A small image VQ-VAE, trained from scratch: encoder activation swiglu, 14.0 epochs.
Rows from block 5 of the encoder of a small image VQ-VAE, named by matrix and row number. Rows with one number within an expert belong to one neuron, the router's apart. Each number is 128 + 24 x the weight over its row's rms, rounded and kept within 0 to 255. All counts start at 0. Numbers have three digits each.
Before each expert's rows are labels from the 100 images, of 14976, where the router gives the expert most weight on average: "patch colour" is the nearest of a few named colours to the mean colour under the peak. Only what is clearly more common there than usual is listed. The data: procedural textures in two colours, tilted and lit.
# router: router (encoder.blocks.5.mlp.router.weight, 4x192, trained with AdamW), inputs 0-191
# gate: expert gate (encoder.blocks.5.mlp.gate, 4x96x192), inputs 0-191
# up: expert up (encoder.blocks.5.mlp.up, 4x96x192), inputs 0-191
# down: expert down (encoder.blocks.5.mlp.down, 4x192x96, transposed), outputs 0-191

# expert 2
patch colour: orange; yellow
router.2:125148095167089190100125151114088131148078122117131151170114085146130106111168133118122123171082123133123122104135149135142140109098116144109128122102111139113099130118122106167150129125078075092156157165128114120064139144119110148122124118106160160130119106125144137136154148139120125147155126168155114102105118130133152103146160128121157137104159115130111114160093118114140150135111142129095087150083136058088117121161124171065119117109130145148125121159152117110139121172120122101139139081153149138154137090154126124169081101122120126138111159091172125122116114139132113134
gate.8:113149098140105125104121132146140146103126115099132106117132155156165133116136125123137124129154108153142154130159117129142143125165147136102124144118172110097126127107078126137146135178096090113160154130112133150104133148023101172118129131146143111130131116126157146142106143146127150108149136100190103133076137160099130125125099121118095126125144129138138166097130119125078132127128127154141111142158113160146116098151155091156116122172099184094120126106138149089157149184105108163121142121063106132114171090112114105154116130173119140128161181111118128097130104132115130121
up.8:128121165101141134125134133117158127176124097134126083109130131080118072142137146110135126138125153097126083160144118130127120126159106083099133142139130132120138121159182083091127125126182149152109108124141120083146149119141105129139124147103112125122110137173098118184145122112125187138086137098125113112151122161148137136150109101129104186089091095158118147163147104134143145120129135125103142141121131127121112122105096144133128151154152060114126130158174123138078137099139167123147146116140062132127152115114127167108122145091132128110065141169133153143128117078135115126
down.8:170131127185114120118134143156128131106109110139158113113108102134098164098139110124136149090096142123122158104140138167120132104127099106111120106124122111101117097119129153099118139147091130096123125161148141137170120131119076116119158127123114128137125113130138132150156110107116101126149167119192129131127152113118156152122099142165125103172086159120134152134095070102157124123142131122125119106114094115156120154143206151168145179076190158137119120117100112118194134141141107124168112124194106157111111129118150134174106119116096112135160119119116175107131122101118119109
gate.9:110144141115099166104086139143119148134150117127140120142120156144103127142139140115137106118129117191145158151127160126130112100098103133124147124124055121144130130154101121092124134126123146131166150153151125136055162131111112158143126128118131107130078133130174085119119137085115157087138132132125126120165133102109157136135116159163110127170159158160144119078139176133211088150131131126098107125064090101151124084112113157128136128106157135125121128164164135100094150124124128124117111120116091129118104123149115174130095139185126107127114142114122125164116153140133131081
up.9:124150131074131134152114121146132149141148196119123115148140059141117109126151135131143130105155136130149103094182153130167124145127131136113133134096100078145118146144110106150128165118124140144123144102131128118099183134133140154135159122113105122127127163129178080096109169084113137097138086167148141162116153163114107122045151142163102103115171140097083097144101139150109115118132134161086105111089122148121122084120142174149122090123126111157145128118135119108096124134116111107156120155131142112163115163171133108142126149079124132130099138104149123114128159137122121112
down.9:147127127146129136162168160140136153088108112121119127145106159140119094093160101144102168143106122094144156113132117146115173108111139142141107135134168121107160140139162103107146139151119138127149110124120141127119089135175092065108147123088105087068088090112113142137154128071161146122135118139118100077156157123174116126117137146169182131152113142119149129115163152137184115132178129103139121115113149138133147123128100103145134156155136151113116136131092101148115136096163123131142106149166170094122173165103130131107107125126130110119155084153126109152099156088116151113
gate.10:128136064140139074132094122129107114106151092091070113163157144132128128128131150129146132111134133139156147092102120128124131090101126117156126117093143121099138184106125128192147095123110145151199131111140128151118136120116097104100109125110110151136162147139157161134084153141132136098107122140165111153130145128126132133105102152177135130107180121136104164159120156122161144146125130126092111129156117127136123090095131111118119102151151110128105130110152118152104121132112095137126153104086186145147130116186136160153060144113122139121147084167134117075120148123142124099
up.10:152124184133144195146161107119153124151087098145157150077128086090138103105123110165119096118125116117129098177121151128123129176155120102127139135175155134145124086138142125113101101157147099100061134149142123114130090136147166149141172148115147140119121124105177120143152107112137100114133129149084141156115096134152135125183123134123090070111096143119157096077135121164118107111126124154130142118131138156089126150143165158146107153117127129128162127138100131119140139115160149121122128140161111114129145127081111107112138102098119117136114160089095133180142152149130125107
down.10:115103082137121138125180136124089095119129164119058156125115133163135116113113131117109159122140168118158115096140128129135135128091093103128107128114139146143136104133094165155116105113121113128130131122107072166126132113125152148203138120166150130152094129147122096144133165145186127061173127133143144133157151160115173112120177132124119145115146133154112129133140161155140135132127106138096076159130120163115108082175123117128107134123135138104145144105071136115167087113159115108129122147126149122112118123146122172092070126168116128128140146145130111164123131093108141115
gate.11:150137104121114106135164120129080136131126073138160124109103137138155157173151114145137116123140162152148110073148115128135120153144125163134137118188168116126128139109136111115112138128138094151176169107148129135094119126132107127143139116041113127128103125133157092078099096118146128097116129082145138197112126126164141123141174107133118111117162164090119119111127070140181111117124134139103143120102138123131122147148132096133113136081168070110133136124113117157126102133102112155112149119115133107130074072147141115140145127136128155133170101164139098160128140134144122118
up.11:122152136149140126133182123136106158093160128162134161094138147133121138139144130130146137097148171111146126110100104128126125171154085122123138121143134151113123115125129156173157117131099137140154152142136131114116124123134111150113134111043111148143104127135171105103106119110110142103081141126098132148115112086149165127141118139137093113138186111120101136109170109172201105131129143128099161098142121098071131172157111120119104152127140092120121132121121112116118175105111095139130194164138128115110076097087126153165092131167121131128155148143129086100116101125127125103
down.11:111105125112153125130103128150119124137114124104141096146075127099097134139153114152125097124101144122166143094129131114098136122113119116106104124120123140082156114135091136131126137096144144110130167123122170120073145143142133122100110135121095059117181121169137112144140141101137160160165129103132120157153164105130093128174134146136155152132129164139154166092136155124137114115091115129119119065126109084105141141134095114123157081138135132111116147109169125101148153146119095102132138173073153140153099092110151126144183164116132168183127108177107111135177125134139141147
gate.12:111125157129138144127085108134204141130119151111141134104136117138166117166139147143115129130118158161150116120153118131106135105133141102132143171193121106118132105156139103109121101150119141138150116149130129126111178135184094146107116135088133169127118137119145138111122097146139124112083138135184122111115124176104106127116148127090133127140149118093160173117123083138173132097133120113175111104176106102158131123144110103107143134091094152083114133145095124138124160162092071129115149119115098137119143107150128123137110123147134098144107054187103137151122158116131103092
up.12:136136169121070129108101125146106134055116142148113100101146104114129137150112124125145149095102156045189154100139131132114123117191114160083146138160150152121109118113122124151116105138096151119113137078123137112101106120161186130146094111123142110119124121118157143114080142116097173133127136100124140139145120146187147128073085134115168166127103103162134138135124140092083085174129118145121124150104130148138091141144122149133133147138130064133121132135128111110103103141120143123128126151137148132126109156115135154145127155125126139114158123099133159146121111111126128180
down.12:123162119149131083146137155102148136119133130174069098105127128126138143161106166154114174122101132171163119093087159154147122141109118140134082169172081133092142112174118107172101162158161150090093138127178106152137152139149130119103093131124122089148158110099101173112092084147154106145143136099135122140130117136150137111136158101129081121107127146135153144107111160123108102115152111165140096067158128096137116163117132125180141129116145143106113121136148117124164131119115141117114144155128085161093113131113106145121137114133098162126123151127137150111125107101112128102

# expert 0
patch colour: pink; white
router.0:124118157137116130094136137134146082138133127118164099100117098119187103100125134142130127166147115161134134099130090132159121104113121135123141149150075174132128097167178149121116146110093126106078114147133114149101142154163137100124167115082112156139073110134118128089143153164134162107171119099118089111097143127113113087085142122142159120119151140128180109164099176087140136111111124087142109135113170073091116151157124135126098105093115139183154116117128116103130148118137126124101129154135106150164097120146126108093150128098112140151130115149104136126099096107128121109
gate.8:128123125119110111137142099111157124120105098156116162165187104096145114106098127182147123118129113138116073149104173130145117081153119098145142151115125169126115156113094100108122090173139105135156118119126131127112096111137142135136140120146095103118137123124144123186149132147095078117095095132146164134111102132068105127125088097164161167153116123164139135083090098121159115167130115134096158145107181134123145166120089153108083121133147106144154120149126130143095133135108196128147127122164132142163119136153136159097157118152128122121141162158119094148129115139117131113
up.8:147154099143086181112097153111106153099113123146181126119079122070170135118165121119119122124107090127168168110150114127135141186126131107123121114110130125128128099125123104167146119107120097132122161151146123094163138145120138095119121133121118163131102113134066129119132137093141183135134142142128103079123134143159140139130065149142141114135126130108065099094125150150114151120130132121109100150186126101113124125133166128117105171104131190143101133113116131136106143078153169113138132124130186127112102143159117101109108092150136121127154176125140165106134136118134118131
down.8:123098141127108141163129132130134104110100139135099105117100140128132115123167125132138115116136083128162157144159147158090107181153135188101113130093129115127128128123124153124107094182136113153151161118132155137068146129107112102171150153089089111131117135138101089125154139165076098093090083134165131152140187098150096119076159123132133147087135118161110102129117115104146151179161115116116144138118157097153124107098111163153158089133138136128157155145132119135114121120112126139173136134099121120154143079139150169145120141111147118145127116123113178111126116119094134165
gate.9:174131125085144123125130116158160142116133105154138153162127073165094116124109165156136107154126099148132101088099119131107134156122135085154135147132124091131128168145188126096151148102099077118109130167118131111133171113194143132132149103124126142110159146110166166121079123129120157145147117176096121116123159104169124130119108112150090107139082118163105125132135134123174150154124139135147097133152113128184131131146092102160141120099128083135113120148129132147107083126101105104143096179138167157106116081108129138160112108114133100134142112137115125134131103115153126158
up.9:170111102143163174116113121134041146164154116145172109105141111155152130127115118160135112080119115108125165128143122128155131102131130147131115091130137117115122112091100192105137082104091113111184142098121131131092091141090120146129132146156115112151115121131076098119080116113130170113191130151137140157174105125140123129151102126136098161163127155156167099105185169120088107129127124117137127105127104153105125087111136135109105127129134148134145129136127133128165143142144125140116171130129135126102153124122108095134131161115123162103138069134148127155130115097110123103
down.9:180114152142118105114107154126102130125163133119134102105148134154148125078131125161157146144142117175140164095122137158117090143128103098082122108130106104120150127106118147174105126140162135143131095126115120142121149121127132153095203117123129161151146147178139145152077148165138155061110136130121092083134133105109130091122115092154157089109124107153128115090120126161148125147110119141152118141162134125135105131127113134175164122199188132118133088122146137135143108127097119148146133150133132171117111123140099124092140130140142095144081155116162129126133099150138091094
gate.10:145087201104192124119124133136153097134117179151155139134105125157154149128121131112161114106121142108128101153133151131143125130119150106117117131144131109135125132131171093127146115113128118139130150120152132109158101110197125146121123132107191122120109130127110152098102124149122096180133129116111145175116117137106144138125120126113113109160113122154132067158063147082077099165124122129115111112142153138121133136108115141113073139157159166160161129090140124131129131088130141112096111211139128139125068144120124096111172114105137137121150156128102114142127136130108114161
up.10:112122135136105168128136142144155135117123153120150072185110104137145111153078119088120131147140125121082118133163115127164122099117147169134126109152157106141116074151140134155148097134112127105114139135141124075084150128139144159083115134167140144120142127122116121129100116129117116153126153152092150162121110155105167122172108139182089097094091124158128110131165099131124095141129134115132113144085122129089146120157119121086125131122096196128151121183113130094167114140128117135159150130081101142130135140140140161116103086112141133121104116085128112144151086131144162183
down.10:087132168099103121139156141160134155113122094130159170117136098123157148140113124154127122152061112116091105128088137120103166090163128133162132151127110108166135145136123139118151144132147122145177114138097133109158110115115134127085161113085113138096128151141122146114162142109151110078127153127117147145126143095106112136179165121150147156104160107131087106112095127117105106144132133160143054118114138103132133108142090144117172163126124100151117099119140118159115142122105121140117108116129110107123160141107165092102136123146119107167172210109086115121136148120079140122
gate.11:120140104113155137103113130148156092126148120122137142172101103142114155155131136119131137140144123096107165082146098128097128119139113129103118131101211103146131121124162156085107190128123098107156149164159127166145119117106087164180136114113141115141092111119118122136083140136119119129150121129127136069102133111112123131148149157153112107137146123127118159128162159106090132141129124113127111043130132136092118120147141169113132110083134147160123128123132124127104090151156106123146147124135061136161124150179132115111102113102135122135157167198104132140117113135158152108
up.11:139132132126114124122127127111111155147101156150032128143157126134139091130123136154132123076101144123155097152156146125163127170140115169135125129128067149135112109076116081163141095138129183138123120130126124111107080126185206117119118152161130110124140116124088138126165139162132115136118128128148138170143124101110149130150122102104122149128098145122123110134130121137096135111131122148144139189098159158122126111142151079074109111157103127118121118141142132130136159089121141146084140134131168098149102125094114149144130132144114113117077078091148144128135142092119107125
down.11:151075129151109098133128145127112165129093119112120123113155126138114087104135132167116130139099094162150131112162167143101162127099138129146111121110174111097108184146120120119144120106095143083145096115157132135136111140145112096155123125164116117122121139134174169162104089127151106101157123131156124131145140114109115127080121127104125151083118136120147143133143115133146158146138097107127087099119107121175122166089081100136155167153106126107128158174122153147132141124090169088145133125193148124129147112142099063113093119149141133124152105129094157155150155165108118087
gate.12:142119151096107120131156124130135121088144157140130146116129144165093143141134116163142125146117099111169115150143127126101114111133132177130106140090109095125130155139159095156136120088203145166144146130109126137119135100090102140116112141111169110138147128137148132168100114173110131151080149097146139182167109180142104131163106119122138168082122139096147150153133126134141096104128116090188168111160122103115136149092109102115116162126121140108100127123106134152106131095158092132137109104109077121122097068151136133145169122119128125124166118179168118142128154154110147117
up.12:122112089154131098142124145132121143116104091114161145122134147127085104108132134125136115160131179120150144184070137129120128089135117123125111124122107124123113104128122078147076132134150142101069155133128127127102119124150125117121118126106136116115151116137082166126121171133121121129123132193119144049126136166138110130074142100092137161131136139140144139138114152098118145089126112176184151135105145107151141190126149175110130104131101112147119131105160125128068167095114146142108092140109086110161093104119145122159158159132134123134136152143104147127137164169134137138
down.12:173114135155119142109135124117123143141154140187157123144099129087180142078084131140121118085102081102137172159101105128147167138126154125089093108121120139126161157121119137152126115148135130154111159123104138127101125115093131194159106118107124081166124115103109089159140137101165135113155172105142159112160125104120177105138154144097085115116124124093134112132132131111154099130128127132109119146158126160132170139125114110099096168146109155135126111108094163145159141103157149128111138091114150182152149139132116105085158145157153159086157116139152121129126095132137125131

# expert 3
patch colour: blue; cyan
router.3:145177139156115079138163117109112160096140131125115108124112176154147139129118138111134138124126105101111149118106109136129136171119153139104130118100113078133144159109133128107107123133155164164119101116075128147130100160135139124094115105190098088124153131119148136128141157093138137149123105134157118100170179123180118105148120110131066115123129117140107217139157121152093113146120129119148177116168112185192135122104110139166151168124109104118131130155114147175128148123128127127135151113116111110120113084098128134134115147149123111118101101136112108146103141090154138141
gate.8:132145125142098170119110135102225102139134122107121103157115127101144140130140098116111109084117116134128165121121104126116126148110118120114127123166129091152126149126136157119103159126140131166063131097129127094118102105127119114133122131112118088123164113170141134091176117151111110135073122149145128150122111140175100137180126134161134191124135084190133149105138139138162127182126136092119138149096120133158146119171129106117119118157090122106154131142109146163142159129154096120129076110130120124149127109132114108130145118155130102119154141123131102178124109182168156130
up.8:145115103143172125127136121131126121161088136158110118105129107137118131156139148169160115144117175116103095147127117126139138134137114082157129137113159106080132081119142146125125105134133172123169127134129135129079121144149124113131147107139142151115122120122119127136157140086129088109127117171130131138170101067167128131218106120154152130143106158116138117109079050136142133105125113135115115083096171157131121104131100159111153133107113113124110134148147147152115063126120130097178116127159132135123131068082137147153123096108131117151118166103111127156114132136161119160
down.8:132104144151163135132104146118124124156112128106136144096105152132107133117129135165097146081108078153128105131078162138110093110144154180134122140154108114143196157168142170103103111154139109123110125125139098115097143113105145155148139124153083154147150126113106166147102151126109136121116129158091130109091136142116095119123111098123118144173114142091116131152091113127107132121103146136140168162127082131128147112150152090154100131150141162119147113133124115143148133146106196130091127139155089128171161102108139154109117152083172134113143148109147152144168115161058120133
gate.9:114124133139107130133116121141136135115108085165140121138157148103147065139108129138132134132144143148137174108112132128148133123128129072127122165119092148098128160154179164176117115132094118105098128119137129099112163119118118164094191124102106131128127119110138139128172148111156124104162138162126101156135119133141158128126144150136169116106155122099088135175091191153111134130124137104156155145136124066087131078116118099111147120115188105155135123097102130130123154111143105131163058151104170112138174120106137131138157113117131135147152166154119100134121126139118123080
up.9:129128118139093148125142113126146129130072121136174132115146162121185084165126113154120128139140153128140148149143119129108139146132136137112130132109118166104131156150160069160073110118097063154145109105112129151171116133136124130135161101144140144117140122110163105140147108098138133101160109104117115139123072153141109121148163118146091115103161145137076069108138119160120108133135133115167107135096161141103164154135137120180175121156076163114111131119114117158112097144118147117162073145111169119156120122109141168088139121163131135153134129140114093153141145101142145103
down.9:158092106114097174099105139106135112150100115136114124153129139177070099131106125120105111185072133115137092104116148128139078135082121093129140116136137106156130128141157122181088122094135099102166139146118106142113099126208108125157122151144140093165100121137125094110151150139132147114166096141136095090126090147160122133143153129103140141119164139100148110109139122157115117106130180113151125139126117134142123125140161097112145119125161091099147127120126113128149097164161111153130112151125120113124123101185155137120101108119152081133087131158183107140139149111140125113
gate.10:127147111143149093134122109131164154111121123137187119163124152165081165127149128129142152158137106105135116182131093126114126129142125137115119143082120127127139160129135089106161118134135172139157110146089134159155124133135097134136167105100091100125160137143135096129106104111108110126164138101160145090136128123104146128131132165122107127114133144168125161127134171156065090112125128101140158129124096145191109155193160136192123160167069077108102126141132135141146120144122168133149137153085139143104130111116131177164096118121129114132109131143122100136126087113129134136
up.10:115132189118156149132104152123099108138133113127110147182125136138108118175100123138121131096150146181155136107102136129103128100120112168148131134220131113138142122104106114138147146108124103129158120130140129130092154127085157109139137115136108160134153135117133123146069100160134113147145128214120129140091154148125143131147164120120152135100148113118145160157119099088120140118129123099120078096104149102063115097097113098123147106092111125124141128146089133124161126123122119129133136131127193129133158086137123099094154140120116139135140136137118107069141136135110159077
down.10:099125133093127136120141153133118153142149149085162122093106112113162128089158145179103090148105139125111148127137089121175130142133110121123113095086106092167190171141126156162152177100147107099092069152131129120096138147163122110146104093129112113144172115127149087122124124120141160138155134123113103114097111097160111157121159100112135111131106155160101160136150116112109121105100149138123145084141135119128120124097147122143100108097165091167109123115117157103116151138119143131120149158156100159123126130128096117145112120135137181132126139151115137109174117135103063178
gate.11:142129105144109120146123156138136154131178088101195116118152139144072148069150110145111117103113135164136138061095139133141125145135149169129105093127110114146127170111124116158108169146137137108113123132129124125108153107134138059154138137106108119115095120140132130126138151179101177115178109100166110107083124086144125123093163149134168116121093141157136143182100127131151099111128133144119148137097102091109163170088118141131116086148145119133098113120129135139158105119124115118137085141189129111121134135147128116162147137113147132144141158106142166102120137084125125118
up.11:147141068137142164147127151126115148145146092073176125175134117128106149095148124143110131106119146129122126068117126127124131155166142128137120102127129098152123136090141134162109133156136191121111095131107128109121134128126149078140150131141122127128098135145089128099156128152102145144169128108147099099090120089147130119109187147119140106152131153132132131203100126136156147113129131177134135172097128114106152164066139131117120096152179127127107119086127130122147105137118114131124094106146099108139143141179137091162163130073129137119178149104122126091120155113134112138
down.11:139170178183145124135092138159130125115090137146140114129122104148098111090059129123156142141109139107166147165167125125105116167100123134160175126137146160121130112142131120141171111114126099104143118144147153088124112160122122119119092137106184107122171131106154114149118150165144081138117157130164138120121163087141142170089133123110153114118108103116141131117144138147116131142121123096138159130147090127097101112100114100154074127116121119125134148131111129094133144114059110116162144109127124106107160121092132126099070099130074145120120111115113159113105153148102114079
gate.12:132124129151120088145132138136113093113144086165131133146154102128163117114123116166117128090131119211148131086117121128102126131149143098125126134132105159124136130110096151171106135154135130092115135172146126120139092137116128110158110135156060119150095126168115119166141116144122098114152130096119125114146171134116119130135126145135089131134122148165164114090121119122120149110129125113057121111133140098124140146118120139127120122072081135147128129107112120123164198133156139093155139116196053124103093133081127095112158122131139096134149136095107120121138165081133130136
up.12:120135120150114095129141131151129093114154097139118115130123127118157119135141119155127106071127114212181152143112112129122124124141138116146122116155113137118127130115104155138121123158148115108136113150174124127128084137128109107156095121132060123149094132149129116152129099140148071134141135101148102122165156131136130123114151161165092129122091136138131127116126127154143134134131124132063104089127137109139131107125145129113135126080086182141143128122101135140153185132124173084128169094206064110104082133096125123110157109102134112142143176125125126125131171102135114162
down.12:156159140124128134119121101124149173098146114097140124142076114158087089137107139129118149089114112090128137140118146113154161088147127174120169147139103109119156157166123082121108059096137168115125125140121129136136121148175153120098197152103113141074171140159136135127123119153131120149131127147085144132174134106128136119123109126141082137106136168121106128143146122138160117084137170161169155138158119128121094094106100082129084138159140164116109088129171123134134137131121162134120090109114137150119132130139154087154141131111152144105118118137113139124134116072128092139

# expert 1
patch colour: black
router.1:150126176125115130141083120119140134108104078154095147116141134100081084129122158103164118088108112131163127159158164133166124127133115151119154125170198177149106118116099115104099101132150156118154156114123131100092165124114102139099126134092150146132121111114082144111127108134128108127127104158085123136131116143150150111117102096125175093108175130099151132101145101129128111192124127095145114163130127136107128167176182113135112122160125134131160135124135132121134142152140162106115107140154110118136161183076098119152116130083107138105141103130092123143132106153108135149
gate.8:132146146137132117122094123128174115143086092111130099126150163143118153110138123143138135131132141161139178140119138125087132118097130173107120142098142190142126171187135174159163147130074212157080127129138123089090085133127110170084140131143130126130136117141139153148132156153100111113120129100153153136090149151145069120172119145092114171110132135084125145121159070107106104124124119118134126138133122114109116126108151105121112152161145143098090123106141122148109119109134117126144078131120086114089150124102117111130129137135139122139110115119116129136154137090093165156
up.8:097114077100154128125113150135117137140061097129141142140115142156135153126156143152111130115114142143137112072149119124125137138126127124114135139114145141115109103144092130094132141104112134130147120108144126152146123118096161150165103130141167148114120142144148129148141107122123142144143115092116146111141131050180105134109116167194167126142108125106209126090172138144148126160135135118110088112135136104096112100110107105097132112112088179133107116125116130103125138148129145111149131122168129129149177140171125117107104114120126123127017107139125160148140097128149131156
down.8:163142136151118131155142129104141148117111109153138107113085114136131167107142150103139152117131112124126128094109156159121137150136140114101140138158116115171101149148154097130142173124106151154128177136141129122118110155126108111122150096143115120118134109155191152159150138112125154122188119100191146126161130084093122102134132153103124139134123139093106124091190102128131097106071121148135102121110116131151133135141088127109139097122140116150130129080110145094194138113123148160145102139124150169068141079097135167125102106178171125129122139092123136081122116087135124141
gate.9:125115142130099089127132138158145134135165174136090178164152105136092087127136166123120122138147131152154157104138137128134130119161148100118128127115136143097123135136145138115121150121125135150125141118084128104126165116152118138108068147119114144122132127083116146171123119130129120108140137059112117141156111127072140126122116107156098106139143096146167147161123117106087081151128127123116130123125115089099107112130114109147132131157163213129111132169116156099106140131149193147156125172076123129106121099149114072155172120119128121145103083126159135169136106157109137091
up.9:147121111144098125144109112116111148090079107149105098114111094130089123089122115120112140107136162140120110151155119127145125136128119186113121113097126105131146108191133134120131101151149165121106127112117121141148120149150113123103170129195117156128089130146099134107184107123152056145123143132094129123112157133134130138099134117168083142108104156116095134130124087156139125148128114158154115166088097110127138159132189101119141134138087130087124132131089128095165154110121075130144087099140114118097127165135128116156133130131139139128108169137154153184140104178133159144
down.9:142048129128159151153160119143151110123077137131072122135162108123127123105109131125139112162079144143112116115157116089129107124103096153159165161122113130127093132148126126148146112133157094139142143168137132119159104163143121146114097119147118148101106144101128150069112144129108124126120083143133089111174118120125085103109135173098095098166186131127088127119079116121146117136109113141143111180144120161114136101127147145140136149117102159129116159130150151142118132092133107120106084124130120109100146099212114140142110105123107100163101160159125138125152134159127111120
gate.10:141151139139155128153142121102094135117139147126088132147112133142138128113115117127143122109127143107119159158089135125132135145146128114139132124086123148120125118120137142119135110135142177146114128111138126123112168154116140124133166125094107133120134126115125140119086127121144115127110120100136120090133134090145135129119142131093120000145107103113142158095173092195085128151127144149133175143190138167163134135111097130174118132169099110117136127114116135168097109126108123143089206120117159114093128136138137119113112149188132124120156114177122128122122093107160142139
up.10:129113161118115079096132124144196094128106101144156131065127148110114133149132143141139136116135122119140138196203132128125121138119139146126130147123105105134137139107092134107117125142169097159176139119126133139132112113135104107109099103133149145125136118131161112117113123099120142118106127153134138187111113151140146132125105115149115252093147126176095119123129140069136117139130124075138100121107133162143130135129168122137121139128160150115136127133110136108135145115113130117152056118119077144142127109094118122142142120088127131141107149097122108135128126172090105114
down.10:103115126128121122127138145114084145155147177127147132145129133151132143113151107132087104112143168130140139155108117125144139162110150102123117117087090141108171167106133124135106149136153116109070118141073145120088113148105173154120083126164096098136110108133153143131128100133134176139092107116140118104139131096090093118110166066115124122140138115122127147120148124161147128121134108159175136109106091128152123144128116157142143082105157112115146149103125156173113112160048112155116135147124129103149106151129132151119090154175117140081117136130157101122100146191147132169
gate.11:128114151099160164133109127154108107149154124122097166109138143089187106138122124146151131111112107086114143150157121132141125107118112171115145119135122087135136153082162104149111086148145168138142111111124122154171120133139147103096154131129144172125152129143107120115173104161148134161154131097112139103121149117134091136163149159089064079138158111120111089143143116135159154142126120070110114119099128125110158095097108108141145111136063165132135131155104122136118138149122144099143139088167054129139115165140139145107081135076126127119092124132134123154114104151131135112
up.11:136130142118126114135117125127199115117135164117200126148103102141050138152120125126135112151140129181134122107093123132118123131160145108136130143178123144149115117156146133091150157148124080101116142174139132109086131117147119117157129114128084100124110134118098143116096108145134144111150141186134128154105127075121149128105124110116181127113116137110138186130140117103105116107125153148157132131123117136113111149134167107137118100098207110130129122108126133087101072155141080148131128176120172135125136126137132126148111140184124105138153140092104109081134146150124114107
down.11:139138106147153161127130161089097160088120106152114109113136130148132089117091182136137127123141136130148149154127087116123141120121116135149121144074150121151120124144085098158107073096119128150148137120136081152122041088113184154146114137112145146125150119111126184114118161113101144132154125163135135111090140127135150125109091151101116138166112127139169110160143123129096121146102141145137090168158158079125101104148163132106151163128155147151084143128110139084124136124165135100099120179114118142139121099156077155121121125133112123109135123121164140160131123115139109093
gate.12:118126088167114133124115130137134154163106172133132130118173165128130087123147147142134111101139139154099132137081119126153138155126170137142134148112148093148118139129115129081178159133107143124130118125136132144136111141108124185114090131179114134127094110121104136102147142155138110142135130105132138080109140120135106127160136137137116078132115142166106118134130143129143157115128123109146120149054098177145132056134121102122171107085123158181106127171098125090108073131113168128109148110155116138103108109134133130133140076074122117148123081112076140139124118177116134149
up.12:120141141089082198121093133126170124144117117152178152146153155113122092086135154119126154132129081123144117167121158125137124158084144135112141121106069106129130131145153118117109082124121133137152130089097116095176135125093108114140119140110085129125142136148087099105167141141162120144113114138161136113136131108177127120111154173091146124104171117142139086127143107101149079151134130131143108114127153091168133116107143135076150093105114143115151131162110133082118116130173149124166130133122158146128115154135123107151168098096137136116122131170154115121127089072128138138
down.12:128109107126120146129136148106116155099138138075146144132113125085157167112137113141096110154156138142120082104123137160144103096112138107131111144112109122153137158149149116121075146111119111124039150107090146133097163104111085152158120155134097112116158116167058081132130117124084141141141139162136144121127125142096127113095154084097078134107152109156143135121126166146142127145135147136167136141114175124137126125112137171109140143155159170119112140105126148149131146144089145078123107158120133107168102143082158115130147120152170144111166131130148121119121164131119151168